Rows from block 5 of a small autoregressive pixel model, named by matrix and row number. Rows with one number belong to one neuron. Each number is 128 + 24 x the weight over its row's rms, rounded and kept within 0 to 255. All counts start at 0. Numbers have three digits each.
After each neuron's rows are labels from the 100 images, of 14976, where the neuron reaches its highest value: "top examples" is what is common among them. Only what is clearly more common there than usual is listed. The data: analogue clock faces. In brackets: how many of the 100.
# fc1: MLP up (model.blocks.5.mlp.fc1.weight, 768x256), inputs 86-171
# fc2: MLP down (model.blocks.5.mlp.fc2.weight, 256x768, transposed), outputs 86-171

fc1.641:081152086171135148069104113149097104111121128180129060157117151163150141143148128145153105114097124110117139132152162111095138130126129103122095122117127136095136133095060090111118113110105117128113093167102104133103097083109078136102132100095128137119101158
fc2.641:113167138105112131105141088152138118122135084143174152128125131101170128114150112143131094143149110155132139152127124116107127110162096145122147132112140135150102105123095145111160125146097131168118140108127086145146105078160146174094102128129134111099141159
top examples: hour 7 (29)

fc1.421:138124113092144108107159167164144130126154132127122114106120153160114166125122115136138113143130118137143151155155046150147168107163169117101148131123116125129140138141162160110122162130131169113153118100136145129155104144134183124089140130083113124176115107
fc2.421:137094164118166137172148121107095140133108127100154112138121088101175116161135117147139164116106143084136162163106163107084115141108156130135139137124121106107117123117126098134145151115146117126157129181126125099125134117131148161144111116150131119111079128
top examples: hour 7 (28)

fc1.10:112139121174141110141127140138149135123158122153161130136113138136138144145122129148105181086117132124118135166132128059086137112140113161129132140143151126159067131093093134099086153147134103181124139113153123140121186112103138120133105128134140079125090095
fc2.10:165104113109142124121120111150171093142115124111148133118135110084129146123158108144122166150118135113133146140090145156149085121148104116154110056156159119111129146084147077115128171139127168106138118163116094160143096141181129165114121127125122131181125108
top examples: dark face (61)

fc1.249:145124131131132112112149100175149171134152136133116129129178141090131141126167076095134111145143143129120125165117134118191121150108140138137105129064104117109144132102117147083121084135115133153116139134143105120096095142136145084133141155098133111091171140
fc2.249:152131105069144125126120131138114146144101126112118097118126104141153159138084154129088156123162133117141137120147125105100140146139153124164160140170124103150139147127117121124126142087162206106128142138132070138167163107102105122142131085101131176126134195
top examples: minute hand past 2 (33); minutes: 10 to 14 (33)

fc1.719:134103148122128102150136126140148148132095133100142103123071094093141150129140110158132107142091110117151128113107114172099145162153081119142139165139137100116132153131135133103122113086177107135142115112121171166083153112096140138102107074138117127133164148
fc2.719:093147132101133138110143126087119125139132094102145138126161134127171145091136147147153155088171136138118163131126101133174151150138098106115126114121086121170148120135126129144122130135091126123123119121076123083132124142099112077153125158142077105131168093
top examples: hour 8 (28)

fc1.384:124121151149075079115140117149100133110129156113165135131113123122137096136141158138134067111135132094138112088124112110106132153135110104056115066151141111136170106151128145110114158165118112125149073140098116138137147099124096144122157080137127143110088138
fc2.384:101118140135165171178095132128138084128133113153113167109145114108116171120141105174147136146135128174147092130119123147170185127131119108172155172129123148115094147159147132110137134122137094104114160120141111123148118156134154104112158104122138121135152091
top examples: square case (62)

fc1.360:097109130208131113111122124118097156136106147128145107111161073122078133136116131118115135113094131143092111103139141147098120117110122092144147198121169135069122140128129094166116184097172128108156129136096125126120100094118098152123143177160138136152104062
fc2.360:163167131096132095121094171101097112147162140123123134128120143128121109106164102124120107119120115091102108112080122093141089081128108108135156103139109147164118109103142129115150125155126157162159148090156161136147162177125145144166110119104119129136148145
top examples: square case (62)

fc1.160:123181136115131122141136138117158119130122125136151136113135152118130162166121149121091139168144114147138133147117118122138171145138103125144159120125117128137134178113145109108112148158135155128109169078130150125077145156108140115106114159184171135163140138
fc2.160:127091150133135130135123164086110109117137080112056114120129152113124129085117132148183129109116113155145139128132136152154110152134140125156126089114142109139087102147139100158126105120123113159141092123146130143189149141156094124106118135091102163175175114
top examples: minute hand past 3 (27); minutes: 15 to 19 (27)

fc1.405:134119136163145148144098144118134102149165102087138116119132100138121150126129129101147151184153117149104156165139131105125069104093108137183143164136120142121101148129145153092102102138115102130112112085108150140142135147121118128129148085133176098108136123
fc2.405:099150121107084162102132146168141121109110141140119125093153128106116119098117117108139102133096159157125091108113087160133147176140118111087089106137147113130163134150090148154175170092131167146114093181159100073131156097140103137111118108111106157140088094
top examples: hour 12 (27); hour 11 (25)

fc1.260:122116175123144112145088167181124103111088114130067068105133084122117126128105118134140144122100144142102129121085140163149106145125090127089101117102115105101143149112129098126099122166162125134117091135106131135112113139135135119136132117113114122139164120
fc2.260:102122107130102109101134085081084166128153146132182145108131125091099148089166097147100105132160150110138157127165087089132182108119135138151136143117117136158088113127139145157151112114122137107129156129128111135158116128118133083081137153109140154115134095
top examples: numerals (62)

fc1.51:121144099115123059129126159110097176118097092173121080164151160148192129116148152122133131125112115117111070099155114155159123146154109111166134139139145140143088146110122132120110114123127115092090139107108089122099109143115102112155048124128149135148147146
fc2.51:114110185172152128129131149111132133109128114141100105166041135146101140101097140098134144101110090148166108177148131155094136146091136100095130104125145157162128137159122134103121156128126100099157171140102121085134101119172157127054175148149129150111153124
top examples: minute hand past 11 (25); minutes: 55 to 59 (25)

fc1.80:113101141101127114142121136119126097159136124146110093099126119131125157172141123142106109115140147142156118127140101138168119153128105156097119102177114150077123116098110097143123126112084137142139125086152145162171131075096175139149110173124130109170119100
fc2.80:171136137138116145136137144111069167130124159105107118152117148129122132057128114113135117125107109123141097139104120118107167151136170130148149172119109116183144136159105147090163136137148189125134142139138134102050164175139132102140137117125121139099140166
top examples: numerals (51)

fc1.253:104146108108127168132139119144163145141121114114102121179137122122120158153120133113141090121094119141125076114146109119134106167178115149099139161145178135131150100140124154074146154101121112127107155082148109109130129142142107138096101169102119118092145181
fc2.253:136095123122148115095132104133148120121136142131151161116094118153095109103141148169179091104130147111135124174113164105096133123126077118150098111129104112152134134119126113165101144129108149131126163121101105154092138163114124089142122131169128130096174076
top examples: hour 11 (27)

fc1.257:150119150120139138124132086123145142127141129151164126164145139160110095163098138082095143155153175101158129147120099124131115165141090135108158176125148151083125119136142164153133124140135141124125147106083124131121145144127116172118148154137137107127116136
fc2.257:153084152116104097153115132127139135190149108133142168134140117148133160147117096133140119112090129107138134153133123102129093148131072094109114132150101156088124146135133132101118135064096082144124090112156102151148094147153110113169148153138147153132140115
top examples: hour 1 (30)

fc1.97:106076118125141140111104126127123109133061096128110092107163120161142116129086157113101110133130109179160143124103099125150151138179126129138190157119118081114146079116170154145088128119103164126127115099110119146121129143107130097139097063123103125118156119
fc2.97:156162141131137095134149115118109148108135165114088188121115142086098125113152104172128110164127093087110116147112147113114099134105145137153158133156091143101127107095101125142135105148127132145093147082108124184131122086112120157095115127126123139152111114
top examples: second hand (78)

fc1.513:125093103114095154128114170117111099113121133159164116133169126089146134095130122104138131152130163127143108174122111115128160067106115096120139149113119094127097118120182090110151162150126135109178091177118120134129076087095127148144099166102134150124146109
fc2.513:103138168116177158141137104131104132123149130116107111148066132134120127150128119167134106120093104085110158088124158169114115131167158149124146097140133186105115097126067143100142128082143149087111156114159102112163125157111138102184117107120084102146114128
top examples: square case (61)

fc1.696:134115116158151109096091112097167095126127120108100068147126134115169138069098091120123114110150186153126087074154083122113154123145146109137124097135158139111148111115115128153127151100149110106122151123155130148095125110168098119124118114116121166159111098
fc2.696:156164122169121135150141140118112115123111156125109138121094095167106116147167104134152130135109072094146158123111140135147112106075156093121099151162092118108128097120144107084123115102156155094118145161108111113114179157142148154065143116141135123103178126
top examples: hour 1 (26)

fc1.296:146115144111175149099087133101148147104133166123127115099123113142089153107103162116146099136111120117112193100096119153098122151146149103131130120161145107106157142144114113181105119139084137139124118156138110126131160138125130149117068134102120146115150104
fc2.296:136168115156117152158182135163143109142144124167106127154089143136146127166115134131119128140144134133110090114095103081132129094103121153138095116102065159154137128143158153134104145161129116081152148154095108145101133097111128116124157117121139153109172153
top examples: minute hand past 5 (27); minute hand past 6 (27); minutes: 25 to 29 (27); minutes: 30 to 34 (27)

fc1.490:111112134147108129164126114098124127153116147139108152124136148118145143102138118088132101146127157132159117142131131145119171139109142146133145117099110150080090142086088112111110148164113129093063115129133100077100128133136113133143126096129110105090155147
fc2.490:099140163085152125081108146146136159128127141105145090170126094092129132136086134166147096148128094109117122088131136104100086123129105113109124160126156118145133118156142128124132146117124121099139104158121115176144161081111127140120113127094168119145124142
top examples: second hand (66); dark face (62)

fc1.196:124091107163113120115081126104145088164157108127104110131122066119133144144150120159139149105090181107116108115134153106153101124127098157072111130149123127152115137123098106109136132115086136148104117147129116173112129082107114139124156156150153112161168108
fc2.196:165128135096141133092155113128093114105110153103132108150128145142136140125117155123124153082151115134141142119102074174112155164130210189195141146133094106106136136130073131140131137122169139120141111143136156144133127117147120175091131124114127105128095126
top examples: minute hand past 12 (33); minutes: 0 to 4 (33); minute hand past 11 (30); minutes: 55 to 59 (30)

fc1.618:146146141165092127146122113156118129149155105136128146130171092087126130123123158162122135129126148123151102139123156128181139112107095134151103120074114127128123148104121115132119091140117142104146101166104134126095102120154099095097104140130157154117149140
fc2.618:112119126137110157103152171099165091105132097139113082170099147110117132085079131125093136116159110122110136120130086145080130152128105185109100100119120121095122107146148149122127158089099111164161112110105118137129139133136093132108125126108138114097112143
top examples: minute hand past 9 (26); minutes: 45 to 49 (26)

fc1.690:117125105130151142105121099141129152112152122140085104124104089131143110150154137116085158087104089093095131152131124098173162096141133100102096120109106129114123081143097134092114126138103160134131089158122133121106121134144126105093136136110161133118136136
fc2.690:069108121128098121121153157156169147141086167124110143143133133110119150131120128126139135171095134124107089153100130139110106128128100137110146109134155104072109097109103108139111139172124116123149150112119143147064156118121148113112119134088129128152103165
top examples: four ticks (52)

fc1.131:111105113116097143112123122095106164110087107106148105137153095108128135089143099125152109096125139115085138152125166105114127134139093105089118156128153116136143104161127164099109152157161135111101121151106098091153120144120134149141113149122145104086142122
fc2.131:127139161139138148123116135111119120189125136095099113115132095133141130119111124161138110117153124079117135103154139120142153150160123140093133153156083077154124125132131116174101153101157157117126087146140128140159131171138122173082109145143118121139118149
top examples: minute hand past 12 (29); minutes: 0 to 4 (29)

fc1.679:134124085122119175132107110118103104121122134172117154084152089116131147125126137130088119103121107129115102133125105151112133079120121078088093134115148118137152105111087137118138057165104118132110090116120136114139069148109104114166163112133140075124089131
fc2.679:082102149126149033152138114143112120152133130103152121179145119150115085111157075137106132167144149122148128145121136153085120143109114119136138130172093171084144139105141148136079138130110151119149131125093107096083148075108130126088128116154084106102149135
top examples: dark face (89)

fc1.185:088136092113156148108106150158150114167086130143163092111118110125139118110147110114125133146127140121107108109138119144147111133107146142128146149147135113124105149108092124088143120119135142143114156122120085144152105080098087114151121159098205095135155099
fc2.185:137135153140110114146124115097122114098101132149120134123121100148153143162150090128125122119127143143121136086120189113079135173102114084138149117139105138162149167136176121154152115124160069114106092157101120089124165159126156129115147124158095129094130149
top examples: minute hand past 1 (30); minutes: 5 to 9 (30)

fc1.720:108153162112118138142093102070126117168143105147109131113165147113130113108163116128111149156110108107112131129135149098093144113093133178136146164124145137158143127123121134157151088135131084140132106188154138170167108153131165107120132135172165138137108105
fc2.720:090135106118142123146193142129133124098102101128096137166127110128101137140109142112123155143175102128146139180149098122157116101129123114112097120104131148122139127133098134105139115138098140134121132055141136125142115124124118177163155102080106117168128106
top examples: minute hand past 10 (25); minutes: 50 to 54 (25)

fc1.54:114148118151148128127136110125148177107149129147109134142126116141117101148166117135194103145159088112150141132142113123143153106152094118117177113147137121139154153132140154140131096160125132089123135129087119166139135149164082118191112129086127143121091124
fc2.54:109130118161132099136172115108146128127119068122154141134103103115158111122103123130130115141108091062144101125127097129099087118111120137158118136145124121121152138146175139151119124138131118117179144120160130108139132137128101143113179124077158096120118151
top examples: dots (57); minute hand past 11 (33); minutes: 55 to 59 (33)

fc1.479:121158119131137122117082128137128123124137106149154083101172153119143106133101127127120123104166118119092115111130137130118124110096167084149153145129147106066097095083126129172093159118114148096103145086096110079104164149190135111161148131128122137123128110
fc2.479:143051133178121089100172136117104188142129132106140120157141087129126113166168163121106138150142133096127153147106101119163136130157107133093148126134124175156115071138098146136133127123130115188149163137131130104153124109156091136143121102081133145135129100
top examples: numerals (56)

fc1.211:114184139112127128114108112119145115108141115110108147114135091131148105103126148118178099145142119101112156135145102118127124157129115148117098137149139100134130089127118161120102097157125165126120160102140131106140118110151102134134144131153146133154176125
fc2.211:150087105154136126123165106190104138131117135139142142149127143113124136112132152115116143123170108135107103098137121109110118102140111083163150142092134150112151165141120116114126146075141101110140122148152115136155140133121129080137083143099112148085139147
top examples: minute hand past 4 (37); minutes: 20 to 24 (37)

fc1.467:152125123099171133132103145124099133086125128148126109117140191128126168137099107155102136173120144150108121140106171106136172149090076132123129133131108146154109072147137094125165094118117154073136163137131149117104171124109151149154116119148112155081136110
fc2.467:144123162160134117128145150161115090153138137113135160115065125156152113146175162126152109140138129131086103136155090146086113143143167128163113145078152112119121147143109124146101123134139130154139108140124147133156121148111144128138143154114148130140136171
top examples: numerals (85)

fc1.605:117113092099112123143091148099152131141110115168145086118131083146073104159098122079102121094122148159106123158131109145131104100137077133137154111139128120113134083111134101151142144151136132128107125088115136120122126167082092099129138095104145106135151078
fc2.605:131173132122117125201165085124150101144118148099096159143157147111133162133127098126120155137103127100127093085136121111144133098121129110145146165091083072126125118119075183141137120155100138128143101131170173128080129108122149119109086135104162137142099132
top examples: square case (63)

fc1.692:116138152125119099090113089068130132138124131117107119135134086121117147117120115143145087102153082175071091124123070095124096114125113142079140124143103146135138164145106131101111082091131120116124128113180097097170164081128145125101133073160148097110142099
fc2.692:136121098156128141146170121149093087124115139129154153136101136119119094131130096131091131134094158033175167114151121087101122156095107123130153141125109137096099098128123145134103116114116128109129096148131106127158127115140154095107161137115123152149116146
top examples: numerals (54)

fc1.267:147127136118124122086128114133081143108137131148117073113102137166162104129113083123139089139166096166106121125142122140107160107143137099197162126145136138135099140193115104131074132129135136106167075091099129066105129144135116113090117081153151102137148109
fc2.267:164126125117131135113147137114148124121154135120123118140131113153100180122139171137133154101130162143147144111123076166149137153139110159126096146082113108130133139098124171098167139104113127092112206095153114110082152136119112100131140103115114134163132172
top examples: minute hand past 8 (30); minutes: 40 to 44 (30); minute hand past 7 (26); minutes: 35 to 39 (26)

fc1.331:175149115142153141133177146049113129118147152144072082136130147110130149117112164117086178130121129119100119132152115124113147138116153171154130178130169129110150114144133153132140148114155160111147133104091141091135097144130115107124128144171113137151158128
fc2.331:094133125141124142127081141143089097144121103130123140088134108136116109145125115131109110115140144150160154072146116143127094129104117115129134114151061122151110137142148126150126142105155087134099094161140140118164140119098126167129151168156158124143114119
top examples: minute hand past 7 (54); minutes: 35 to 39 (54)

fc1.172:175157085110151099167136105115126157067139160118126117081175118148094116132132130111148140122154098108104194094124147147160106153115116121096109164135117110078145126096100097113104075100099139133152132143142162084114128131153142142152109086198143118101111127
fc2.172:129110142114117125105088163140088108154103125120136121160101125152169114108143129131118102154082161149151132104138145154143105118148136112151145121127104159150105150182154095129124151137145080169116137151091107124163123125132086148101126153105115117102154149
top examples: hour 11 (36)

fc1.349:126129116125103112135104115185131142134114108118128104172130129141121155153139117161106105154114099133139080194126100136135125112105123169180140137163158151115145130102136148121130122174116155120163125168105115146122113148121106097189135139145112139133118126
fc2.349:123143132115160126099142114124086097097131135101122115101141146132159147108085120126175167118130157161114139110120150130130128136137109136062159079089130134121117127145129124093135154106155136122066141141116140124148122152124138146115093127131120100091135108
top examples: numerals (51)

fc1.255:144113104081154110126130155086111114153104129169112062134103107131117157106138115136147120087123116101100129153079097177099048083120132137120096159158116097093089104154121103123116074092115139117081125114107116177115124116145155086117098109148123102142159140
fc2.255:140136111144132114123102161107124134109126155105119162143194106098145127166110158122099132141094128116143117132161157129148135120161163122094116133084098101151131121061104087099138147136146175123144115109135124127137120185139134142089151114159157146096137148
top examples: four ticks (56)

fc1.366:150111150146147145104092166150163126152181107139131131101147122093116119131155101160120130143096126091092154131140097134111114106154129080133133128138149122152152092094151122153138112126128088115137154147082131106144120125125145115128133127084150143150135094
fc2.366:082130104127168116140151108140083105135091124135112134118169121076131139124125142118156167132151147141132164133129154137171120131114163077118142129109122160097066135133133113090118106119127104140085114147161099127119128126150157113105127157164154140132113141
top examples: dark face (90)

fc1.141:100131127123146111175137130184152123127132140135126121159167149099121106121123116085086135143154135130150106146123137116183148120106134108129136143084115139132124156137173146115122121108120163105138098158148143134124140159124157109129127138084178117145085161
fc2.141:183111117116114130125176129115106156147095185112117098127135124143127161136111117133100133148131133136119134118122092178107100128135127133175134153156156097121129086148120158137131122104162126131107149165150140084104146105085145117117121101091111106107151119
top examples: hour 3 (36); minute hand past 11 (35); minutes: 55 to 59 (35); minute hand past 10 (26)

fc1.230:152098111134129086162141149161126105131124136081107109141150118116127105122145099201070143133141170167122157147132114139122136195111138172118135136126159161141152142108135151130147100114146122135106156149126157130148154135142141132127126136163131127133111126
fc2.230:098107095106099142119123106134156148165107106146158149114108114112128156149119169123129151146093134120135135113145119149154108086142079114137108123096123124111100114132090122124149104150114118125116126091141098114118170135135107136127112143094167143178121120
top examples: minute hand past 10 (30); minutes: 50 to 54 (30)

fc1.418:109108132083099153159139143143139111135123127153141144116161090138117152128123113159149159162106122116125138096130155111139127157130156123111156139105138102145161161120135122134173129140150149123143121142130149123094143142118134155140100162139136133110156165
fc2.418:107149142116136082087092133146101166123135128146145114087151103131078114139120099116139126117146100106146132082139127120098133154095123142136123173144135161118127089140136102129116128137136116131093130143091136129172162105109092130134155139110100193129105091
top examples: ticks (53)

fc1.362:135117101133101161084130094158168136125109148134132123100139138175089120117155121091114151171132109145107158179170149158135116139149108125147118138100189139128122110129093160157138114117110123086066107129137124162118158102120145118216152154152117094103147116
fc2.362:122123163118154082156164130122178130146143097107150127121101123104109145162108156155131126122123124122135142090147122117097145100154085151146091125122133109105146134090113194133084134172151175129147177119128115141117175195139128167098131146106157099109161172
top examples: hour 3 (44); hour 8 (42); minute hand past 6 (30); minutes: 30 to 34 (30)

fc1.433:133124125104121152107098136116126123120104133145146126115147152136135114098111097149141112114132139112138138113112150077140171137126114159089122187150130187114146146089126147143112110117087115096035129105113132120104120167148146118106115114107145100129094120
fc2.433:143150184132070128122165115117092108175098162135129107125125120166161094146123146137137150127097150129161127150080085137082123099176138101135115153128142123112106145118136142122141120140139129110092119114157136148110147139139159127142100124104134144115120139
top examples: second hand (100)

fc1.681:143115140120130108127126129105147143133133134160173105073145119129100117143122138117140134118158137136139147170107108110097137110135135090145146117096086172105187103106135143104128087113106182121155111125115088085154143151118096115124116115131143088135143159
fc2.681:164148121108109148145145101133138142115144119060158070109118125123148164134136113132127134098096131115109101137110116155182156133143124142152101150137130075152092113121139129067145171134147120119131177106168133104081141125131115148136106112129093146162151103
top examples: hour 4 (34); minute hand past 4 (30); minutes: 20 to 24 (30); minute hand past 5 (26)

fc1.83:100106108133140145084093131142095136158122130132141132083069078137118140126142146139133165089166135106089093147123117091146083104128179155156118142149126126147158170114120134113104163163196131155127119161107122127136119164121100110107122156152129114135127121
fc2.83:121177148069137081185148136081131137100130079108122147147184165124144165152134123141142121104128130131153139128126135163116142131100088093104137121116140157133116123125131128156143116129112141132083145110168133127125147122117151153148127105120133148158120142
top examples: numerals (62); dark face (60)

fc1.509:138136132108134123106139115096078117136093117114090093139108143130097079141102167164131109134137118095144103125059130119133156130111154146121148140129154117113082128124124115127124105145147113111103160131147143120120154133163109137130097135160096159114143108
fc2.509:144108117129162101112099109158142123148128164125103147098116092108143150167101081118159107114104127126133115135152137148094150141182126084120127105117138092168128133128148081113101113079149120135101137131106120113147107158120117140084112128158108120154128129
top examples: second hand (67)

fc1.414:158083111149126084135099107123078122133128118145144112119102139103108157132102133115112145102108136093091069134112159137129190140081122114139119164135111162148169113130133118161139157096170146131152152119154161127127143154112135114109099164117148165123097104
fc2.414:111136166142131156110152140130080124154152123104157129101133133148142101123091130127176120134171122127128133124120126083096145111112113098142126125055183159090098132148176120140129162192148127145131122122146063174110099091121115162159149151184114118114162119
top examples: four ticks (73)

fc1.407:147156090122119179081109138150129136153133149116128112124142143095129126118112083099119133095125136127098107117129117106143136103103100117142116106139127144123079098115162107121136088096144120105131156160113128084077115125130117110147105128096116130099140127
fc2.407:125099123077117073147155142108106114152160114154105130097116132108134119133123130137131154134170131068125141137122134144141136113115113113107146118145132052121145160166105098159150119113130128131120147102135133158174188098123128117114081128144119128158118127
top examples: second hand (85)

fc1.747:108130142144154119117114135139109131125135095151157145105161136131128101093127169138111101144136075122107157151113146111091126084133152083082150085140178181086115156130138112156105123122159094108159070109130128075139132120149127178182145139131130093098151125
fc2.747:115113112135149141145169103121130137126123093129106120137143118115147129105112129131162127149115160136094121149128111170146136183117097144146068140133118113097127144160110107122122157149090167138108156142096097131126111113084147103110139137127145099119104124
top examples: ticks (51)

fc1.339:092146103138160106151103124132155121131108105139144164143123080146130130131112097163132126189148123098119125112103139108149111116141122158116150192146134146106127143179090141122123151149101071083154126140120115122124131187128150141140115128100138124134162090
fc2.339:169162100169088133128111140078099167162153110129153118125095105179135127153140123107148138129135135144089146108133114117112141132113119155183103131155151120140104123135123162158159122124141136143160126122115118125141116116148123104106116095152137082108133150
top examples: second hand (94)

fc1.159:130122130126145104117128112118088139126130095102117106130156138206131163127120153157175102152164143122106117099139150164118114146186092119195148154142151111121173136127119147110141113130144108106131089136121147118098134110101134145165102124108118123124174119
fc2.159:131146106112131122083137100168163128135120143126150137176134100107135159109128115125083160127119107123149117160103102127135096141127147133085114112093125100105146096136136099149146120113118157134175188124137112136128118098123149134094154178137136131101122123
top examples: minute hand past 4 (38); minutes: 20 to 24 (38)

fc1.42:113154101124170114126112159172114086120124147108091106149122124139125105144152096117126083165165128131139169117091084126135126114126162146107140156140128118159138130112118134158101126108138146113134148116144159136105175142116095121155082114096147117121118082
fc2.42:144133103099091102155127127140109146109147139127139141120073107111106116149098089142158166098130178111155162122121141137115138127076094157141113149137133118137071117165110156150124156151099136156137129133139163097136127162173125146088139185145117130146123150
top examples: second hand (69)